Weights of a small image embedding model.
Model: 21.3M parameters, 64-pixel images, arch resnet, norm batchnorm, activation relu, depths [3, 4, 6, 3], widths [64, 128, 256, 512].
Training: muon at rate 0.0036, 7600 steps, batches of 192, held-out accuracy 100%.
Data: trained on simulated stained blood smears, 97500 training examples, 15.0 epochs.
Rows from block 11, named by matrix and row number. Rows with one number belong to one channel. Each number is 128 + 32 x the weight over its row's rms, rounded and kept within 0 to 255. All counts start at 0. Numbers have three digits each. After the name is the row's rms in percent of the matrix's.
# convs0: first 3x3 conv (model.blocks.11.convs.0.weight, 256x256x3x3), inputs 140-149, a 3x3 kernel for each
# convs1: second 3x3 conv (model.blocks.11.convs.1.weight, 256x256x3x3, transposed), outputs 140-149, a 3x3 kernel for each
convs0.194 111:241134124116195170181161076100078087131147154247122122187133111142151131085146109159159077116132139136083114124127122088115129141123090149180133083190157112120104108139159142120074075104144124142082093102069085229153076078086102131153115143129146161109102182109196126065
convs0.195 108:165119051081174130077119209114095092119104149149110143192178130110156097073081170168121094111047132172096117116197248112141163158062128135144122064162195116110124133115107073115133082132103181119139121142148156113136105125125130138129103122160139142115109136125150116132
convs0.196 094:109137103147115174139159094133131141127078255134140211159134099163084131080168128157127175164135086150113113165112141163145123115091150129122079165109116143181139068148195147123087116162088088150130129116140125130071108141076161104100105169127180120073126107201106093190
convs0.197 095:150157091097099183065166116162124150108181167136158107068087147127215031117120152130061181156082088100138143113118156112171107131151125119118101125106092124134122129098121138109111123102174147155143170079096146075109216117155212185160120126149085157168122178139208140120
convs0.198 101:145200114115177101083129120086150103121128127119135131139076108109132053129093135127092159142084146115130090093153143151087097180124186093148171103096099119114135124150130138127074203152124118116178119154139127104156110116141118125125105086099082130114163120159111136160
convs0.199 104:126181077115123091130131160150126169132152188159072094127096153218163147109190094122107169143150166142089140096136148155134177187100147092144107127131116152091116157159143101179168103126103131151171092159194058135128131165092115178148111076066171204126154106144146053121
convs0.200 105:199090175182088073174069224161127168111110096131086203142095133133120087119115135136129176181077110172146161090160128136150103103142092153124102120153079107117114068136092059122126036127117117114083093144115077142097139090125104129078132115107116076051115094109123093141
convs0.201 107:124117090149144138053103128144107154052172072139128164139183124090136074156189085220155171154116210159178065106166133111140123105128218117121107135147109112152112105130136134115161150089114099164082136125145141094118162108159126079098076153149116150202136158088107157165
convs0.202 106:099115142142102130219189042129156068206172097185146072112178204193109097244116116079191085053148161110110136136117114159131109121151098160109143112128150100112141122139159057154171108095120231087168117142118129146100185118142178131132191159136070127172130108125082152154
convs0.203 102:087129113101120162143147094169125175111164170126104104150100132102129170151106114168114120083100092112156117149113106093128133116152135101110088115102124063131063117169120119107087079129120138135150127113102103103121063126163099166170151162139119075115109107079152163154
convs0.204 104:161192154172121186152099120159127089112178241073255111142137172085135148161074093134114123105113172101066133148123136092121145118088126122150108127145095170166126131164082112169043069215207150145118113089173114104141136141133178114113147148133111143103101169196137168108
convs0.205 101:132178084096096134074034115118136086112128118140128097139116142109158178140120131157093145118145092154111072097146131104174110135147121096124165157108089133107106110112139144121091124111111034140185084097103137106098116111135071130124064110136149123134092080143156107136
convs0.206 104:159126134104113041091152107079127100179111097158146125079143092136164099096051071114199188183149149152067173112110106133131134105141120132117155096138156136086125122118119121106140126104133091104125151142157132082130091099108102128178114131127123149113118139213194095145
convs0.207 099:115067185152122145109106162090155133089148108151140167121054169163160035100117145133179118125115110082164207096142149116159108180099121177126106133097118166128106143182074156127135084118106069155150172150213120148147129110080143107208130065177187169227089187115146133104
convs0.208 093:073041101091161131109105141127162096075153149106128113099122036133130127186095111098104089045141092165071117049126097124129110133105104152133128105135104134121121135076132128101113126107111121148152159157119095136120135093155039120141097119138112145113090148178082143103
convs0.209 114:118097107123100090106082101111153115120098110123148119099143072106096093115110112125114131124128146159145111150131150135132164106152143139164145140154137099114123142213069147255115013176159057093117145145100119200153120099122103101109116123130104120136173118117155142089
convs0.210 103:126157131140066097094086054136089127153138139078121109114147138172169152083090161159134141110141102116102133120127169127141152137139119132139133112144087174146098075117108149179084139218099126156195115117110113136112129145138138139128069117114153127132081116170112097135
convs0.211 090:138103150139127102134120152138200170177255147166109141097086181103173141142121107142093119178152164115126081086108113099150132095118138102126110107133145121131155111139087129071181109158125128161097102148206161179120105113100140083147113150094153131136127223115146144127
convs0.212 090:083085142117112074133091176107113083084090114134110111105083091106104116118130099131119176076108135187168171122148080096112097152060065165094137127069066180111112135132152158111127105118137125161112142125104143096117071087081076070099155227240126102207204123101135018141
convs0.213 108:122105153155116125187122142167111184145106169143107155214126188156105129123098131093094168140127092124148097152167148181157131213156110083121097173098077199170115103153166136098156152140165097116099098131192112159124142120116147164117174111090148121134108122064141107126
convs0.214 101:160104136136147130092144140210132186172071124101133102135154138117152121144157169156127114124095129149128143092112141120127179114137141090131127083139116125099115108071116108084128179107093128176037179165075109063134138092138123148133090140137149096107205108094092139196
convs0.215 097:088141116168139154145141129132103155181190117128169143149087126104143100122133132133110132169151104128157084106112187134153150075122130150180117169179185111127131087156087070123171124086119094133084133157126129146190065121079100142151083179170156145228162150128147179070
convs0.216 099:125121053104177063180093098138128085101149124076099154076105163149168148224202159086120124123154097193145109175127114121183156117140145123145070112201163121164163165126114124095107081105122132151089157101106131126148057139165124212128194166103107137070150128126149123174
convs0.217 103:071101152145059100203082092121152076166144109111124056113111145100120101120127135157101110134138112104117079064155112167189147161169096050110083172139087181161083076080160168126142148155093125132154157137160163081101088144173118122131086112081112153119150133077148135114
convs0.218 104:209137102078149109090123115078123103163158102121160120134061142099120120073090154046086121100098121078075130100164141155140145152136149122159089146134100120128127124127154114131146134121079147090155127140175174141068087094099133134119083108118136144115142123130160137108
convs0.219 108:215133061189195107244196138125153057165170109204158124076118141107204097108165156110118113159116131100168165122117104167128146134136097105134056174142157152121144160126156132151109085140142082150151140149124076134080126116190170170097190171133122215094092148059103127140
convs0.220 092:080175073190146195177109235150175171128155099158109105082094105138137117123118167148094116161176161116140168135090180074170137049164081186146118174107187161109081142112134119107132128159119127143161120115152182190061122165144160157152151105094124149135081141147144104159
convs0.221 093:136170171107102167142146092140113098177163112165150119115180101071123149157061167118178103163171188115099100135118137132124122083142122177163128105167084099133156177152109133175121140136196152136170088106083135166178153113193046099220164102150124165098125117118147104072
convs0.222 095:166112156136117093140176156109111115065092072110090169067184210150102141093135230066109172163128078131170070154178151132156117186117126089106155096113127118150137124100143109118116127106135190153100136104141111159175100082085108098105123145255143202136127197150148129140
convs0.223 103:164135075123135120104192163100192074155155104130175129105138164147130153219165166146127112118104119127107141113123148140119125117128147130132127142134105124144119058071127136095119070126124087137137166131111133103101120160063176151198196140171138150119101087184157165143
convs0.224 106:077145191194118132255121108115100107142133113101157108134143126208122118178137114141164135152072108186129132179142182244182105145187147094094196186129080151215086144138151097117095100123089090110112181091132095133138148161119131191179110205193108155129093132128169133115
convs0.225 094:132037137237074164115121102133221123247155105189129164138150150154153173124152189085149074113137119134109146143116121072164149158094087185156151163172148092154118137089120127113149091161119088135135145143162152139114130139154144161154197164178121128116170169116198090142
convs0.226 098:182155152140098155134161153171119125254119128116126181186169066122156137159053120125159083181109165111088127105093145149090112130148132126157088090139094156104125120137131082118117186088087097076098096189056079085142126098135109119134146087097176110058210132080086169107
convs0.227 096:115087129200096126112079106140168096112082174158109147122194123152175090153184175188115081042127124098156120110162162119106128118121121136115134120141127090086090125114141142154140120168107097176124130140120231124111103120116098077141103059122131103105096103155073031139
convs1.194 109:114100112094130149117131135111183091112183160209185126161140135212091140135140096133154110137103201145099172057136177095103193111071062131081137156092113127132126156138126181123149163159145160168092127131135132127157130128112101141094157152133134117149094096091095169126
convs1.195 098:126083121165130152139159120115138077123082128112049126120116138121116124117195137112175100065125132148172156131071104134135179088150164078115194172097204084104117107161119110142133092150137126095184112158140092125144103137141174113139156162056115155173137138180144121137
convs1.196 105:089133065118100128143122156125214092159113122167137156162125114112146146098138139062154118141113173154053157134135191100091115126098135116131167131105122127172142110110084127051109116150148094134072094160090079170156120143132144147145110128105148130076085124171096118154
convs1.197 094:145115164177164154104091152140159091134193109087149094127177149120099142181159103089103132174169082182139182125118125072055154112136075108095104160140160072127114116130143106128081154138103140102170142164084110134102095086060113137124098135078116184160182176230085194137
convs1.198 096:096114149195111107124123078147088111128141098067101085102103175112129143142129120100120121114125154157127143110090156099110175171162133119122118135033146168090130160166133123128128111151136115166156134220176119108132117146102131118127048122060108116036165144031155118052
convs1.199 106:144145106144211192130144166167143055156137100131168155189137165100116156113217156147122071149130105106178119119147147091105137139122089174110131098141120151078119129115131090123126147126144132086113107136122137113133087159121112162094082106095092171111153133073134093121
convs1.200 098:116159180132168112122106092090125156154149095062089122130167105136132164132170134079135115149110162152139069169165172065134106109174082144091121127066149088143110117181113143161155087104119091164176087098189130139101152138133165140138138191155126128164141158106121105127
convs1.201 121:202157190153116160158062077159134111160162159181150127173129155113138091126201105195087186242050091119229046125148121118166066122125115143126113097123140115083134124081107116096110117143119142115157048110121147184145194099170108130135088170163128148150169035148090136127
convs1.202 102:131137175153158183100156126125100086143095125154099151095151168041107160153091144174129118121134136066151146130125143109120121116169184160140126104147142132094124096107094117078057130105110138150141141091136118155134067116096119094117099123227138112110113173130072151150
convs1.203 097:123153149159137135137128094133138107147141109144092132150164127130130179124123150094169075091118082163138138094191120187164124157195194131099125139137086109087130117145123180158124112107125123113117108179117115119116092096118155104117156135123183091118127043096130105068
convs1.204 098:098086172087137147186124142082120087115077096098124139065164118131092155133101104113129122141133121156117130161151118121102156100110148117131113149124141148104037104120131153128085138098086101069165112096161092194127142076132121124144157108128135108116087144129142138144
convs1.205 090:136240194148157143109155098124097141125117107102121148132162204147139170101133107059122117214123133211111177129123094105106179165112148086094114164108123112113158122151132143145096154146107119144124136129151055148141118179088139146095125127060172117123114136158147156158
convs1.206 113:224202248166142106159095112205145108168127222171127128126183188137185148071172120090051185134129109143092115123179111110131046065133186075085181103090113097099135097088128109101111067123124123104185083084155120138187193177168192154106193118175144146100126154087165091128
convs1.207 098:162134120085116079105075154112163132116141205207203085117091109127140151139147119121144130157126135094143128118150164137093121097094111128131150159126125114093147137158119128155150149159137166154147097114113105094094100193138094097102146115122159075147094162117041154119
convs1.208 093:129129081114227113107177141112097120069150116072109116116177170135154150131190148109096109134161209148118251138136130052084196134149135101127125118117164109115161161187145137156141117133131117107156149069146133093176116048071111067117113114122104148168175185152178161135
convs1.209 111:092133143059111132124131155148115124075124131128073052148135128130110152127115143139114114138119071128131145139082089122127132154132142127145162142103126176133117089083114107113100095103162175145118116082121097153119126129164125118148118158163159124137109122125100114161
convs1.210 109:134089122127155138144157110092096127099078105119135120117101183127136129118113085100133106166145140145154143119093128096111131142121151177112065124176154105126167145151080135128141117080107143131099148054114156118155096135089142146152098135167104165145112166153115178137
convs1.211 093:078153144058130122116161134100087175114162115189141082094123136134110126132138133161100129195091123136138073107128133135170138075126095121124113162167098151123120079129126095091072157107082188121140126057110141075141145160112148153125136122098101130138101144081133167126
convs1.212 092:140197137143167168144079107086067077111080123095048072116154146159196160118204201087065110118120171114160122157120133064088103119132112092102129100141162126146163113145140122122141095093155151115154147127155086100119071085070073165111078084059097116056110184108138124000
convs1.213 109:111087175185130128111168135126125120135118118107072135158129176127142151152148073120107128143144124135107120138166111174143128108142104109120155135094195206135108078137120108155105148136143093087148130119085106105116136146136144174119164089074123149155124152108166128122
convs1.214 094:151128115188102145079120185105118119172073121118115173171090220107139162195167113097109081176124135175172100157112065144133129133117105106128127116122145140150128112118110126106134169094125125140157132122056095116055119132135121085145059055064029142129092140134163033154
convs1.215 105:124089134079114119086110139109165204161155150123136110111133099170140127122145131141131143161113107117104082180136120126122144139140184152134085138173125102163161141091122093052139192147099110135168134146185110150173132138173060038091111118106080120157180039104164123158
convs1.216 107:163137117122105146137119058088154116131133159152118134106194135095142158123105213146155103180131044130077113124103127112119148138082102143103130097106107122113095088094101122085116141148101129074107099101186119164134115191104145121107157166111119088106183161085047168093
convs1.217 094:113178143124069097094118105098108107156107088155164118098135158127136174135129111142157130129143141198166136095082120140117143149160082138144131121128137074089160127114100158188119165158127089134157123146139097106122120097113114155108076151120134112131139107087130128093
convs1.218 096:113084120069110113101129144118130114146131087131083111119129094092160108093078092108145121129093119141177196126035089108128145071068089110078162176142100097106167152170122173188102139184111117078058118158108087107107135139074161144118100122083100101110131095138142101078
convs1.219 102:136139108089097155121098181122105060153146150146126132120143166167144130087128202112155069151144126183033133104117167081110124139107114132108039172148084114167130079089162108100142118101095133126075117125153099161096147122087124113106145144127076120118121099093176056108
convs1.220 091:087126131068126158130136147152136183087188141176105115108140143146136144076150121113151099178089116145149102117099115075151094102132116185099160124121106111109129120109117107115129127127115154119132109130252140104113122131149107120122110115129129153116134163076147173098
convs1.221 107:109164205147153166134148107093099127166135147135115124115146116131097163184173140146143175078116208058172147120120137111090192098129181074120133147087090112121124072121154133102121084162147106119105102152154104156067121153121159182124082080105147096128089096122096119228
convs1.222 090:162174077107148144080126109105148063079076127095064150134149156149194144131192200070086153174119158207170166121144117083082099130169168104133130131125150086116129165180139160156139136119130109111135122112141123095139091062044071032105125076101122116075107155183166100090
convs1.223 106:136154209128148136095109130188137132137128152178131140153130123129133146139112082154159084058155114109145161151125155179128148121141112112104127122094107139176099079086132171115161143143156131138112161130159135138104152121160126141136122108103142091151050095164086123153
convs1.224 099:064132178125133185106129121096125152134147131125146147155152128137117113083131051095078070163123102094079148126117015099130152187074068130124068074150122190101158132114082144117104172124081168127096107131122096136126148127122142123104119155111115081035162171094143162138
convs1.225 101:164108158056092143158096130125086072103177108058131154084066186136132122127099123084135117164182081186084149142147139142140106145129098119135095108143081135113138154133146101120128136138150135124093149181163095093135099106062134107102089168185134085140132111169147128063
convs1.226 098:218127119185094134082113102114104102119033123075140143200112122157121135164159148093147169076166142191153137086114146126138129137106131117143077084129145135139129135123145120103141119118170101134090195115065123128063119130122127153148140039102132099147130090175136086122
convs1.227 107:099153128107143101173146140109180099137123139127125181145095140075083156108109114106119145126139108148110044125128161159139112113119110170123162149096171125171173117100128111134123157164136060213083066174116087157153138138132186124143120104159139118153111177128126111106